config.toml
model = "rotation predictor"
dataset = "made-up ball-and-stick molecule models"
color_jitter = 0.1
norm = "layernorm"
activation = "swiglu"
mlp_ratio = 4
inner_norm = false
conv_stem = true
optimizer = "adamw"
lr = 0.00092
beta1 = 0.9
eps = 1e-08
steps = 38000
final_lr_fraction = 0.05
Rows from block 3 of a small rotation predictor, named by matrix and row number. Rows with one number belong to one neuron. Each number is 50 + 10 x the weight over its row's rms, rounded and kept within 0 to 99. All counts start at 0.
After each neuron's rows are labels from the 100 images, of 14848, where the neuron reaches its largest size: "responds to" is what is common among them. Only what is clearly more common there than usual is listed. The data: made-up ball-and-stick molecule models.
# gate: MLP gate (model.blocks.3.mlp.gate.weight, 640x160), inputs 80-159
# fc1: MLP up (model.blocks.3.mlp.fc1.weight, 640x160), inputs 80-159
# fc2: MLP down (model.blocks.3.mlp.fc2.weight, 160x640, transposed), outputs 80-159

gate.140:39 45 50 42 46 41 46 64 59 45 51 54 27 46 51 51 46 59 52 77 38 63 37 37 42 39 50 59 56 58 32 54 53 40 51 49 77 55 29 51 51 67 53 55 51 50 59 52 58 41 59 64 43 59 59 60 50 61 51 43 67 41 64 32 74 49 35 57 42 47 59 48 43 53 55 31 61 54 37 53
fc1.140:58 46 61 49 59 55 61 54 42 42 47 48 34 32 57 51 41 41 47 59 44 53 60 51 57 39 47 55 56 58 29 51 49 45 55 64 52 55 58 44 50 38 28 37 17 62 46 64 47 46 48 40 56 45 47 35 52 43 35 76 61 39 50 37 37 60 52 54 75 57 41 62 56 49 64 48 61 48 46 59
fc2.140:67 50 44 56 57 27 37 49 58 39 45 33 52 55 30 59 43 43 46 59 40 48 45 67 62 47 47 58 48 57 58 64 50 54 49 61 40 61 64 47 33 47 54 58 63 49 56 47 47 62 45 40 60 41 43 57 46 47 43 43 62 35 56 41 37 23 44 53 24 74 43 42 49 41 62 61 42 54 56 59
responds to: space-filling

gate.455:55 48 53 47 32 28 47 47 50 36 37 74 36 50 60 58 38 48 52 52 57 45 41 48 63 59 50 62 38 56 32 36 66 48 53 62 42 34 45 53 46 58 57 37 42 56 59 55 64 45 73 59 40 45 34 59 48 55 48 51 47 51 37 40 49 38 67 52 53 51 52 58 56 59 49 36 49 46 52 65
fc1.455:50 53 62 74 55 56 52 47 50 55 54 43 45 63 70 48 56 60 52 50 30 38 61 31 36 33 60 32 39 53 52 66 46 57 56 39 39 44 62 40 56 52 46 55 58 56 40 44 52 37 25 58 45 50 53 71 53 50 45 54 46 55 41 62 41 53 50 51 46 63 33 52 47 40 40 51 46 46 50 67
fc2.455:26 48 57 32 36 58 51 46 49 60 54 49 58 40 38 47 69 59 48 39 35 47 44 55 43 59 60 38 55 54 42 45 37 57 59 67 61 32 45 45 43 78 60 45 59 54 55 48 54 43 43 59 60 59 50 43 55 53 55 46 39 51 52 50 64 52 20 42 44 43 50 62 47 67 51 46 54 58 40 40
responds to: balls and sticks; balls: three

gate.10:61 48 50 52 51 54 45 63 40 36 46 44 46 47 47 59 72 41 63 63 44 69 36 27 51 51 48 57 60 45 44 39 48 52 57 70 36 46 54 60 47 52 43 64 48 52 59 32 40 40 49 49 49 51 49 50 63 56 16 66 38 37 32 41 39 53 55 55 68 39 74 44 45 59 56 40 41 58 58 34
fc1.10:32 48 26 43 60 61 51 55 42 48 50 29 56 47 49 67 58 50 60 57 43 63 38 48 49 65 51 47 56 39 47 50 46 50 53 44 40 63 72 59 35 47 44 54 77 50 72 31 52 62 50 33 51 55 47 67 39 54 61 70 32 53 39 38 46 46 58 53 65 47 70 28 48 38 52 62 34 57 47 45
fc2.10:52 42 47 45 49 48 51 66 62 37 53 47 53 71 39 56 51 47 53 38 61 59 34 42 56 56 46 42 58 50 58 53 42 50 51 48 43 50 58 46 48 65 44 49 53 44 48 71 65 49 55 48 56 64 53 58 48 44 35 53 25 55 57 57 63 53 70 45 58 44 65 40 59 43 56 46 36 37 50 58
responds to: dark backdrop

gate.127:60 41 61 40 56 59 54 61 46 55 47 43 42 52 43 59 65 42 33 44 53 45 51 38 51 29 31 70 43 65 43 60 52 44 45 59 64 54 56 47 66 62 64 65 32 48 51 57 54 42 59 44 56 47 47 31 72 33 28 52 39 41 53 47 60 42 49 54 54 44 58 51 44 46 52 41 46 37 54 49
fc1.127:57 29 37 56 37 43 34 58 55 66 43 50 63 52 34 43 41 42 71 52 47 34 44 40 50 57 53 48 51 57 56 52 44 40 45 47 57 45 51 34 35 55 56 53 74 57 57 45 63 48 52 56 37 52 35 49 51 44 48 62 51 57 20 26 48 58 63 43 40 71 58 43 42 54 54 59 50 37 52 43
fc2.127:45 67 42 47 62 68 46 46 52 48 53 55 50 49 58 49 51 51 51 39 52 61 55 44 44 41 47 72 57 33 51 60 56 71 47 39 51 32 67 40 39 47 68 44 58 47 59 40 50 47 41 40 48 55 37 49 51 47 66 61 37 50 50 44 74 38 44 75 39 41 61 41 59 48 46 45 40 59 42 46
responds to: space-filling

gate.627:41 43 58 48 47 58 63 57 68 48 41 40 29 46 65 44 46 61 34 76 42 54 25 48 36 46 35 56 61 49 49 52 49 67 54 56 64 50 26 48 50 57 40 45 50 52 43 50 64 51 50 39 61 57 35 53 62 47 43 48 42 76 43 42 46 50 47 29 64 65 54 52 54 60 60 55 50 54 54 62
fc1.627:34 56 43 35 67 48 49 61 61 45 59 45 45 33 53 64 59 53 58 51 43 25 53 70 63 39 56 61 68 65 46 42 35 46 59 59 32 14 43 43 62 51 43 65 38 49 45 58 53 51 61 50 54 48 50 54 62 44 59 46 46 39 42 54 47 48 63 49 50 53 60 59 38 43 37 40 48 58 49 54
fc2.627:38 63 58 55 49 66 46 46 32 59 44 51 43 59 35 69 44 28 60 65 36 58 58 53 54 60 44 29 52 48 41 34 47 70 50 65 50 41 64 64 42 44 46 42 64 41 60 37 58 57 42 67 28 43 68 64 44 53 41 48 49 55 52 59 50 63 49 43 38 55 55 67 40 61 64 47 55 52 62 45
responds to: balls and sticks

gate.310:66 39 44 30 44 40 49 42 41 43 63 46 40 47 62 49 50 59 53 54 42 63 56 29 47 72 48 52 57 29 50 48 49 39 50 52 61 44 57 55 32 48 54 58 56 64 44 47 52 49 61 44 54 56 56 51 43 64 49 44 43 41 52 45 32 53 39 50 55 51 40 57 58 55 33 49 60 51 50 44
fc1.310:49 41 52 51 37 47 48 45 37 47 74 62 45 40 40 55 52 38 54 35 35 63 72 45 39 53 40 56 57 59 46 50 52 47 44 50 50 49 38 59 63 44 61 33 59 40 61 53 49 50 59 48 47 43 46 69 36 51 22 57 52 63 33 64 50 50 44 48 52 51 78 31 54 63 47 61 52 51 53 50
fc2.310:58 56 53 60 40 44 49 38 65 44 53 46 48 43 40 49 59 46 57 42 42 55 38 41 55 51 45 50 60 59 34 49 49 49 35 29 43 53 58 55 60 50 47 54 54 48 36 68 50 51 56 51 52 76 59 53 41 30 54 35 79 38 48 43 55 37 53 54 60 59 61 50 45 50 47 49 60 48 42 44
responds to: space-filling

gate.448:62 46 44 50 40 50 62 65 23 57 34 73 50 68 45 49 65 54 60 67 49 52 38 27 53 39 36 28 63 43 42 37 69 45 63 60 53 64 45 57 61 46 61 43 46 65 49 51 55 50 46 61 65 52 38 54 61 52 48 63 59 49 57 42 45 62 48 43 51 29 60 31 43 56 42 51 54 67 43 51
fc1.448:45 58 46 72 42 53 51 35 48 53 40 37 69 54 35 69 56 44 52 64 47 70 47 42 58 44 62 50 49 48 52 45 53 72 54 42 39 60 67 52 37 52 65 43 43 45 54 29 43 51 46 48 45 61 53 40 59 50 71 48 52 44 54 51 58 33 41 69 49 44 39 49 51 52 55 72 61 66 45 35
fc2.448:57 60 54 49 65 46 47 58 51 54 53 53 22 44 49 47 47 29 49 54 49 63 46 39 59 46 57 39 51 61 54 34 55 61 50 64 54 61 59 52 49 34 55 47 69 56 36 51 46 53 57 52 27 39 63 44 40 59 56 46 56 60 56 61 51 55 78 33 45 54 53 48 41 52 50 50 45 63 60 38
responds to: balls and sticks

gate.13:54 69 38 51 57 49 50 55 51 53 43 59 53 39 44 58 43 62 32 60 38 49 43 56 49 60 49 45 64 47 40 50 48 58 44 43 38 64 48 57 63 49 44 43 51 63 65 53 51 54 75 53 59 84 48 53 40 29 47 53 44 39 35 66 38 48 39 28 44 47 87 28 54 39 39 47 61 66 59 61
fc1.13:46 47 57 31 51 47 50 36 65 61 66 70 60 45 63 38 65 51 57 48 66 61 47 54 42 50 43 74 68 44 54 59 37 54 43 53 59 55 51 48 41 38 46 55 50 44 44 46 33 64 39 41 58 58 61 41 40 59 27 56 56 45 50 63 51 60 41 61 70 44 45 53 51 51 58 68 36 44 42 41
fc2.13:45 53 69 47 48 62 49 50 57 28 54 47 58 38 31 53 53 54 66 52 44 49 68 70 25 38 52 40 52 53 56 56 46 44 57 56 34 49 41 52 39 53 62 60 52 42 39 50 34 50 60 49 39 62 55 49 45 52 70 46 60 61 40 38 34 52 57 42 37 59 28 46 44 42 59 58 24 60 52 52
responds to: dark backdrop

gate.200:50 43 28 44 38 46 42 19 60 61 47 38 50 49 60 41 50 36 63 61 63 69 46 46 46 71 54 34 42 65 39 58 49 54 50 68 46 48 67 55 33 36 46 54 49 67 58 43 61 40 54 54 47 74 43 60 58 49 32 45 50 47 55 46 52 52 68 56 42 25 49 45 49 57 33 47 39 45 68 49
fc1.200:56 28 50 47 55 55 58 49 52 62 49 42 54 63 42 54 41 43 65 49 38 50 56 45 43 40 55 54 38 61 39 48 56 36 51 46 50 39 54 51 39 53 42 43 50 63 46 54 41 44 59 43 49 60 55 55 49 40 47 65 54 61 41 39 31 62 56 65 55 42 53 41 71 49 57 51 32 41 44 51
fc2.200:45 39 53 55 40 36 53 48 53 35 38 48 57 48 29 46 48 35 38 51 53 59 46 64 53 49 59 66 56 36 50 52 51 72 46 41 35 56 51 50 43 41 46 55 52 60 46 77 47 57 55 51 53 53 35 51 32 56 37 54 29 61 50 66 38 60 49 40 58 66 55 55 41 37 50 52 54 42 62 54
responds to: space-filling

gate.624:47 55 52 51 45 37 48 42 38 47 45 70 49 50 54 48 32 57 48 46 32 39 55 52 53 42 38 46 48 62 36 47 47 51 35 47 48 68 46 61 38 42 66 48 52 60 61 55 57 58 55 43 57 50 37 43 47 50 51 73 55 60 49 39 55 59 58 66 41 36 23 51 43 43 66 51 51 50 42 43
fc1.624:63 71 58 40 51 53 56 49 30 53 51 39 57 55 53 49 67 35 62 37 73 53 48 56 27 67 42 59 39 24 71 42 51 49 63 61 48 43 51 40 47 51 33 56 56 48 49 56 48 51 40 46 48 45 46 51 47 62 51 47 46 41 45 51 56 55 35 38 40 39 66 52 51 50 51 58 56 25 50 58
fc2.624:49 50 47 64 47 36 51 63 58 53 52 32 54 42 29 68 52 61 59 39 65 49 57 57 47 39 45 30 73 50 38 67 41 41 42 27 47 55 76 54 52 54 50 51 42 54 53 31 49 54 56 60 47 35 51 56 51 62 47 44 52 54 59 50 62 50 57 59 62 50 39 56 57 37 51 62 53 46 45 39
responds to: balls and sticks

gate.238:72 35 44 50 34 41 45 44 48 47 32 46 39 54 51 49 48 60 50 42 44 48 39 51 43 58 59 42 55 31 47 55 46 60 44 51 49 45 57 46 42 57 64 50 40 56 43 44 52 56 50 43 44 48 18 41 46 57 44 59 66 47 56 31 52 51 52 44 56 68 53 62 56 37 50 37 72 50 53 38
fc1.238:54 59 62 58 65 60 53 36 60 43 47 42 47 49 65 39 26 42 43 56 50 57 64 54 41 42 51 51 65 51 35 62 51 42 53 56 57 41 62 71 62 50 38 49 49 36 54 39 33 38 79 54 46 55 41 49 67 43 37 54 50 37 52 54 51 43 54 69 48 54 38 70 61 57 24 46 45 39 56 29
fc2.238:61 49 54 54 69 60 52 37 29 68 58 46 37 40 53 59 62 50 57 63 48 46 51 42 38 67 72 44 64 32 47 64 53 46 46 58 41 38 45 46 35 66 50 48 41 67 51 52 39 56 44 55 53 38 48 35 51 51 63 53 75 51 60 45 48 49 51 49 56 44 49 39 41 46 50 51 50 55 53 35
responds to: balls and sticks

gate.212:59 51 55 53 39 59 45 62 41 59 44 61 57 41 61 59 53 46 55 42 45 40 39 43 40 46 58 45 53 41 67 49 45 46 46 49 62 59 42 51 47 48 47 53 54 44 38 22 70 46 52 39 32 56 30 69 43 39 72 60 52 63 57 47 72 55 46 46 45 62 52 51 44 34 53 51 57 53 64 56
fc1.212:59 50 34 46 47 42 54 53 49 72 51 36 56 51 68 45 36 54 48 47 48 51 48 59 62 76 57 57 46 42 43 57 52 61 57 56 35 51 67 45 46 60 52 44 69 53 32 49 59 37 52 50 59 63 48 61 57 59 68 48 64 47 68 50 48 47 64 22 52 57 75 43 48 39 61 41 31 41 45 49
fc2.212:51 62 58 44 55 49 53 46 46 36 51 33 41 50 42 45 47 46 45 56 22 53 48 45 49 57 49 40 53 60 54 37 46 55 52 35 70 40 38 35 64 58 58 59 37 56 56 57 70 65 28 43 52 45 60 59 62 61 37 51 39 56 36 60 40 44 66 45 44 30 50 53 42 99 41 38 47 61 52 51
responds to: space-filling

gate.122:57 70 64 54 43 45 40 42 36 46 40 75 60 73 37 63 66 50 49 68 59 54 47 54 51 34 36 35 40 44 39 45 69 37 51 54 55 50 36 51 53 68 59 53 50 66 44 57 62 39 48 78 52 40 47 53 55 54 53 55 50 38 50 37 56 62 38 56 31 45 41 45 27 62 48 44 50 53 50 46
fc1.122:52 40 54 48 45 57 41 54 51 53 50 44 55 54 52 48 39 52 70 47 42 59 66 52 32 46 49 55 48 43 49 26 52 62 49 43 48 56 35 56 40 50 40 52 54 59 29 35 48 46 46 55 52 55 40 52 39 47 40 57 32 56 49 36 62 41 44 48 41 60 46 39 44 45 45 35 53 41 90 57
fc2.122:48 39 49 51 33 38 46 62 53 45 56 50 71 43 59 50 44 51 53 43 55 39 53 52 51 53 51 69 49 59 54 56 45 34 54 51 22 50 29 57 65 65 37 50 44 58 53 58 52 39 40 52 78 36 42 40 56 41 48 48 47 48 37 45 43 47 42 63 48 49 40 52 62 54 55 57 50 38 38 58
responds to: dark backdrop

gate.103:47 51 58 38 41 40 45 43 49 51 47 54 44 40 42 52 63 49 58 56 63 52 33 53 63 55 51 37 38 48 53 38 29 43 51 53 47 57 47 54 48 45 39 74 38 44 46 41 50 40 60 48 36 52 54 43 53 48 61 44 29 51 61 51 55 68 49 66 49 43 51 70 43 68 48 56 55 55 60 58
fc1.103:42 42 60 34 64 47 56 42 40 55 62 56 53 50 42 51 59 47 46 59 60 59 28 56 59 55 49 62 40 46 65 44 64 34 51 44 58 46 31 52 47 55 62 54 55 42 53 66 44 65 38 56 48 53 55 49 55 59 14 48 30 60 57 44 36 63 74 60 48 33 47 42 58 48 59 55 51 56 34 37
fc2.103:42 46 45 30 60 59 47 36 58 50 38 58 62 61 52 53 54 36 51 55 65 55 45 43 49 40 49 58 60 35 55 53 58 60 40 65 50 55 70 55 44 50 48 36 20 55 46 46 51 50 60 46 34 57 38 60 50 58 41 49 56 70 47 60 61 57 48 55 46 53 48 52 47 49 74 41 78 18 41 43
responds to: dark backdrop

gate.382:46 45 17 32 55 48 56 67 53 46 53 51 43 31 38 52 56 61 44 65 46 41 35 48 56 52 36 46 58 67 51 61 50 57 48 61 56 43 62 32 44 45 41 57 47 56 48 61 46 62 58 48 40 54 37 30 55 59 46 59 56 58 55 44 55 61 47 46 59 47 46 31 55 25 59 39 56 71 51 43
fc1.382:49 48 38 70 38 49 54 55 42 62 64 56 42 56 52 61 24 53 30 47 50 53 61 50 61 39 45 49 43 69 60 48 62 40 56 31 49 57 56 50 52 39 71 48 39 54 51 56 53 34 49 53 49 28 47 56 47 57 61 53 51 58 55 35 35 62 56 44 37 56 41 26 59 25 54 50 46 25 47 56
fc2.382:66 42 34 60 62 42 50 38 53 26 46 48 47 48 49 44 33 51 49 57 57 44 60 36 52 37 47 58 63 37 50 69 59 43 39 53 44 58 37 50 43 34 62 51 35 70 46 51 48 41 51 48 54 55 49 31 47 28 53 42 42 76 37 66 65 38 42 52 60 57 35 44 48 65 43 57 45 54 55 44
responds to: balls and sticks

gate.42:44 65 55 44 50 40 46 48 43 40 62 65 58 37 47 43 61 29 43 61 62 43 54 56 34 43 44 30 44 33 42 67 56 49 48 77 50 57 55 56 57 41 50 45 39 75 52 52 44 34 51 54 42 38 49 36 47 54 54 51 51 50 65 53 60 45 44 44 75 50 63 49 60 35 50 36 61 47 64 49
fc1.42:39 38 50 56 61 57 50 45 43 55 54 55 56 45 50 52 49 35 43 60 39 46 38 45 58 41 50 60 48 53 44 67 59 46 38 47 49 57 53 49 28 41 61 50 34 52 58 58 49 46 38 45 62 47 65 63 57 43 52 68 19 52 56 52 66 58 60 64 49 35 37 59 47 62 55 60 40 49 33 56
fc2.42:64 78 54 59 45 48 46 42 49 49 55 54 39 53 31 66 56 54 49 56 59 46 54 49 36 59 56 46 58 62 45 58 47 55 62 39 23 54 47 46 45 53 44 53 49 52 42 56 61 56 57 41 52 68 44 50 46 52 31 43 67 53 50 59 51 61 45 45 36 47 54 70 49 34 60 76 31 54 52 50
responds to: dark backdrop

gate.187:45 50 41 33 52 42 57 61 71 63 17 45 58 43 51 52 54 53 41 68 78 54 44 47 66 47 46 34 56 43 69 54 47 60 58 52 59 54 34 48 26 66 43 53 55 54 51 50 47 54 54 50 63 39 59 50 47 60 37 24 53 41 45 37 31 31 32 49 51 57 62 39 44 41 53 55 53 53 50 49
fc1.187:59 47 43 41 32 50 44 67 35 30 42 84 53 44 48 62 38 27 63 45 65 46 43 60 46 56 50 42 55 40 57 52 64 47 46 78 58 35 61 52 56 58 34 54 62 49 44 56 33 46 35 53 44 45 49 40 45 46 46 60 23 49 47 56 41 42 38 57 48 59 47 52 62 44 58 40 57 51 50 58
fc2.187:59 62 34 47 37 63 55 34 45 54 36 57 31 60 47 52 40 60 23 50 52 63 43 45 60 55 55 43 47 65 61 48 47 59 42 58 54 58 51 40 31 54 30 51 42 55 40 45 51 51 56 29 49 51 41 57 40 38 24 58 50 37 43 49 45 39 51 71 48 48 39 48 35 41 52 53 54 36 55 68
responds to: space-filling

gate.214:52 43 40 52 56 41 50 56 58 57 42 45 44 58 60 58 44 64 51 44 32 42 64 34 57 27 56 57 66 65 27 41 62 49 69 35 33 37 33 43 42 55 71 70 52 62 40 55 55 43 68 64 51 62 33 64 66 27 50 43 59 62 61 36 46 44 66 57 44 50 51 53 41 53 46 46 35 47 49 57
fc1.214:55 48 36 11 55 43 48 68 42 32 48 61 54 46 38 54 58 60 58 50 68 51 49 49 53 65 41 53 41 57 55 62 40 56 38 53 55 55 57 56 50 59 52 53 65 56 60 59 63 38 68 33 38 37 45 43 36 47 32 48 48 31 38 47 53 60 55 40 29 41 78 39 50 46 57 42 65 43 59 52
fc2.214:52 43 58 52 64 48 43 50 76 43 41 29 41 34 76 41 58 27 49 52 45 44 53 53 43 49 50 42 47 43 53 56 56 58 47 40 63 56 17 37 47 46 38 44 47 52 35 38 58 51 45 38 42 40 48 46 51 72 53 54 47 45 49 52 22 48 48 51 78 37 43 33 57 56 42 53 62 46 51 47
responds to: dark backdrop

gate.366:49 49 58 50 60 55 59 55 40 58 43 64 55 62 66 42 49 56 54 65 42 54 38 60 48 32 47 74 59 33 38 42 50 57 56 30 48 50 37 58 65 80 48 49 63 49 39 42 45 49 51 47 57 49 48 79 62 66 42 61 48 46 47 43 46 45 53 59 73 62 36 64 54 40 49 52 45 65 52 44
fc1.366:41 38 56 59 52 36 60 46 63 67 52 53 54 48 37 46 44 44 64 51 70 61 46 46 44 42 53 39 42 52 55 40 46 38 54 44 52 47 47 58 43 42 45 58 53 55 42 65 46 52 58 56 44 35 43 65 55 48 42 51 53 65 34 49 45 72 55 63 55 45 19 49 47 60 68 44 39 33 47 56
fc2.366:44 43 46 41 56 49 54 47 59 60 49 65 30 44 61 40 60 40 50 50 47 61 42 47 64 50 53 61 61 63 42 69 69 58 54 66 72 59 67 50 49 47 52 52 41 43 59 40 43 49 42 47 58 50 50 48 60 53 69 51 38 54 58 44 61 41 40 70 56 48 44 49 52 47 45 59 40 54 56 55
responds to: dark backdrop

gate.308:54 57 52 56 63 24 63 65 41 39 34 51 46 33 52 50 64 45 47 54 46 40 39 48 62 46 37 66 38 42 72 36 55 46 53 58 43 38 46 53 59 51 37 51 62 52 57 65 58 63 68 37 52 39 43 44 44 53 45 36 42 29 44 63 31 42 62 68 63 44 62 51 56 58 65 49 47 44 53 44
fc1.308:61 51 49 58 49 42 63 53 54 50 36 72 57 62 57 55 51 51 34 57 44 52 27 47 57 31 52 49 52 43 60 48 80 56 85 61 52 40 33 48 49 72 55 40 58 51 52 55 68 46 30 48 52 42 53 44 52 72 53 46 56 51 61 37 54 50 59 55 57 41 56 35 57 54 54 41 59 46 53 53
fc2.308:54 42 54 57 60 52 55 47 27 49 53 59 49 55 41 49 29 67 31 48 41 44 56 52 41 53 39 66 37 41 55 30 37 47 42 52 47 55 49 35 38 40 32 56 43 63 49 40 32 59 44 43 58 37 57 43 56 54 59 69 51 43 47 46 50 65 34 55 53 57 42 49 41 46 46 57 53 53 56 56
responds to: balls and sticks

gate.242:42 55 26 59 45 42 64 59 31 42 43 42 36 45 70 47 55 42 69 46 59 48 42 21 57 59 47 48 37 71 52 39 51 54 70 44 49 46 74 50 33 56 63 41 68 55 54 59 55 65 55 40 67 50 53 39 50 60 69 46 39 41 40 49 43 41 40 52 63 43 47 40 59 59 58 51 55 55 45 64
fc1.242:43 47 33 34 60 54 45 55 43 51 73 48 32 46 34 36 42 41 44 46 40 51 51 44 50 65 48 58 56 42 51 72 49 55 45 46 53 56 76 50 40 54 62 55 52 45 51 40 39 52 51 59 59 41 44 40 55 37 38 58 46 35 48 49 55 32 39 42 50 64 48 49 51 34 31 40 62 49 53 44
fc2.242:59 54 53 48 28 52 56 62 54 35 44 71 60 41 58 45 61 45 58 47 48 62 55 54 55 73 43 52 38 52 56 39 55 44 45 35 54 39 48 53 64 59 43 52 21 52 26 50 46 51 50 43 51 57 39 50 45 61 38 34 36 49 52 55 74 43 60 46 40 58 51 44 68 45 53 81 48 56 56 47
responds to: balls and sticks

gate.622:42 40 38 60 64 52 61 60 65 23 38 56 38 27 81 53 38 58 38 56 64 45 36 32 49 51 55 55 32 62 49 39 34 45 48 59 52 54 52 46 29 57 57 59 58 58 42 52 57 48 56 39 47 56 42 63 40 47 58 64 44 39 50 45 44 46 70 61 46 52 29 53 52 51 36 55 51 47 42 71
fc1.622:47 47 52 57 66 43 48 66 45 65 64 50 49 53 40 46 42 54 44 62 39 35 29 62 53 52 47 61 56 61 56 48 54 47 40 43 61 68 50 50 47 52 64 40 51 44 44 53 35 48 54 56 67 31 40 36 60 49 18 60 43 54 37 56 42 57 36 60 44 57 41 49 60 46 41 34 58 38 40 28
fc2.622:54 53 51 39 40 28 49 59 74 48 70 72 45 47 49 14 66 40 46 65 46 55 54 80 55 65 53 49 55 51 43 58 55 47 41 68 45 53 57 65 55 50 48 50 40 50 46 48 50 41 52 50 57 62 59 41 42 52 50 40 50 41 47 41 67 48 42 45 24 47 54 64 46 52 49 63 49 31 51 46
responds to: balls and sticks

gate.390:73 54 60 56 32 45 49 53 43 48 58 56 55 45 50 22 60 58 59 43 40 52 58 38 47 55 43 53 49 47 60 34 67 62 41 69 55 44 47 42 50 63 61 59 39 59 69 66 45 29 48 54 61 42 39 46 55 40 51 58 52 61 39 40 50 53 62 41 48 46 44 44 55 53 67 47 57 37 64 70
fc1.390:52 44 47 60 46 36 58 51 45 37 48 59 57 55 55 56 59 46 32 53 59 62 52 61 49 37 50 29 43 45 61 53 46 43 54 51 29 42 65 52 40 52 66 44 40 55 29 43 54 66 60 34 39 57 47 38 48 48 50 36 42 41 51 61 49 54 34 44 60 38 48 56 64 41 45 51 60 67 44 40
fc2.390:52 59 44 56 42 45 54 36 56 51 57 50 49 50 57 45 46 58 54 42 36 46 70 55 60 54 44 63 52 43 37 57 38 41 40 62 44 76 34 61 59 46 47 62 49 49 55 59 51 45 58 39 70 28 44 59 62 44 47 58 50 42 42 55 38 39 53 58 47 39 43 75 44 61 60 53 48 48 40 56
responds to: space-filling

gate.279:46 45 59 51 51 49 60 42 47 64 42 49 31 49 58 57 48 73 43 49 44 65 47 43 40 46 40 56 47 36 47 48 60 39 71 49 48 54 18 59 56 54 64 43 57 77 50 62 52 50 45 60 50 51 53 61 74 55 43 38 44 56 62 36 45 40 58 24 65 48 58 60 44 34 54 33 67 54 44 65
fc1.279:67 62 48 50 51 48 43 57 40 34 41 53 36 61 65 44 50 64 24 35 38 58 33 54 36 62 59 49 54 34 57 44 64 53 49 44 37 52 59 47 45 57 54 68 57 61 67 50 58 35 51 60 39 58 43 49 56 68 60 62 41 54 63 27 56 37 47 45 46 45 49 48 53 61 38 38 47 59 53 53
fc2.279:44 37 34 50 59 53 46 47 37 40 56 55 74 41 48 49 49 62 45 42 52 58 33 47 62 41 36 66 55 50 54 34 60 44 40 43 62 63 46 56 46 57 76 47 65 56 47 53 60 51 51 53 47 39 50 59 45 46 36 49 36 35 57 54 43 66 44 57 56 59 56 49 54 60 66 45 58 54 48 48
responds to: space-filling

gate.169:48 43 27 53 37 42 38 75 49 60 50 42 53 61 58 56 54 51 78 54 39 56 28 42 54 33 61 37 50 64 62 45 52 41 58 49 55 50 42 36 46 52 61 68 56 57 45 54 59 54 36 67 57 59 46 51 46 36 47 56 56 46 67 41 55 47 53 60 56 45 42 48 31 61 38 45 39 43 46 68
fc1.169:28 50 46 45 37 50 39 45 49 66 81 76 40 56 43 54 70 55 46 47 36 43 49 61 44 46 63 32 43 47 71 42 44 52 46 47 42 33 37 40 59 52 52 68 55 60 47 46 40 59 56 61 48 65 49 49 42 29 78 43 41 63 52 61 54 49 39 51 40 56 41 50 36 41 44 53 36 41 50 49
fc2.169:37 48 52 58 39 51 55 59 34 46 47 38 63 46 61 56 52 61 55 57 54 50 48 43 66 47 38 50 55 44 40 69 52 42 40 62 27 65 47 58 68 43 57 45 48 71 51 39 44 45 53 53 43 34 53 38 62 57 56 52 48 60 40 46 68 50 53 56 56 61 67 48 63 49 50 32 51 62 46 46
responds to: space-filling

gate.151:66 44 31 54 61 51 62 67 46 38 67 43 49 41 62 58 52 59 60 45 55 48 33 40 51 41 59 45 49 87 42 64 51 53 54 53 54 41 57 38 40 62 60 46 61 50 61 55 61 40 51 38 48 44 40 50 43 17 27 56 55 68 54 61 48 65 69 35 49 54 49 22 55 62 60 57 47 45 47 72
fc1.151:64 56 51 43 54 45 59 39 43 38 51 64 40 60 59 55 51 56 37 44 53 49 53 57 62 44 64 51 57 49 46 58 51 29 63 53 43 50 65 79 49 62 57 41 29 51 51 46 53 50 43 46 36 42 43 58 48 45 30 62 39 36 28 54 35 49 49 33 75 49 45 51 62 50 48 47 61 42 48 68
fc2.151:30 55 44 56 37 42 58 41 50 47 64 40 50 47 38 64 52 46 70 17 27 51 36 51 50 53 49 60 52 66 64 33 57 61 52 44 38 48 66 38 48 54 52 53 51 54 56 50 57 54 45 51 49 65 50 68 63 39 52 51 25 46 37 39 63 51 39 48 33 59 73 79 57 49 49 44 34 45 50 71
responds to: balls: three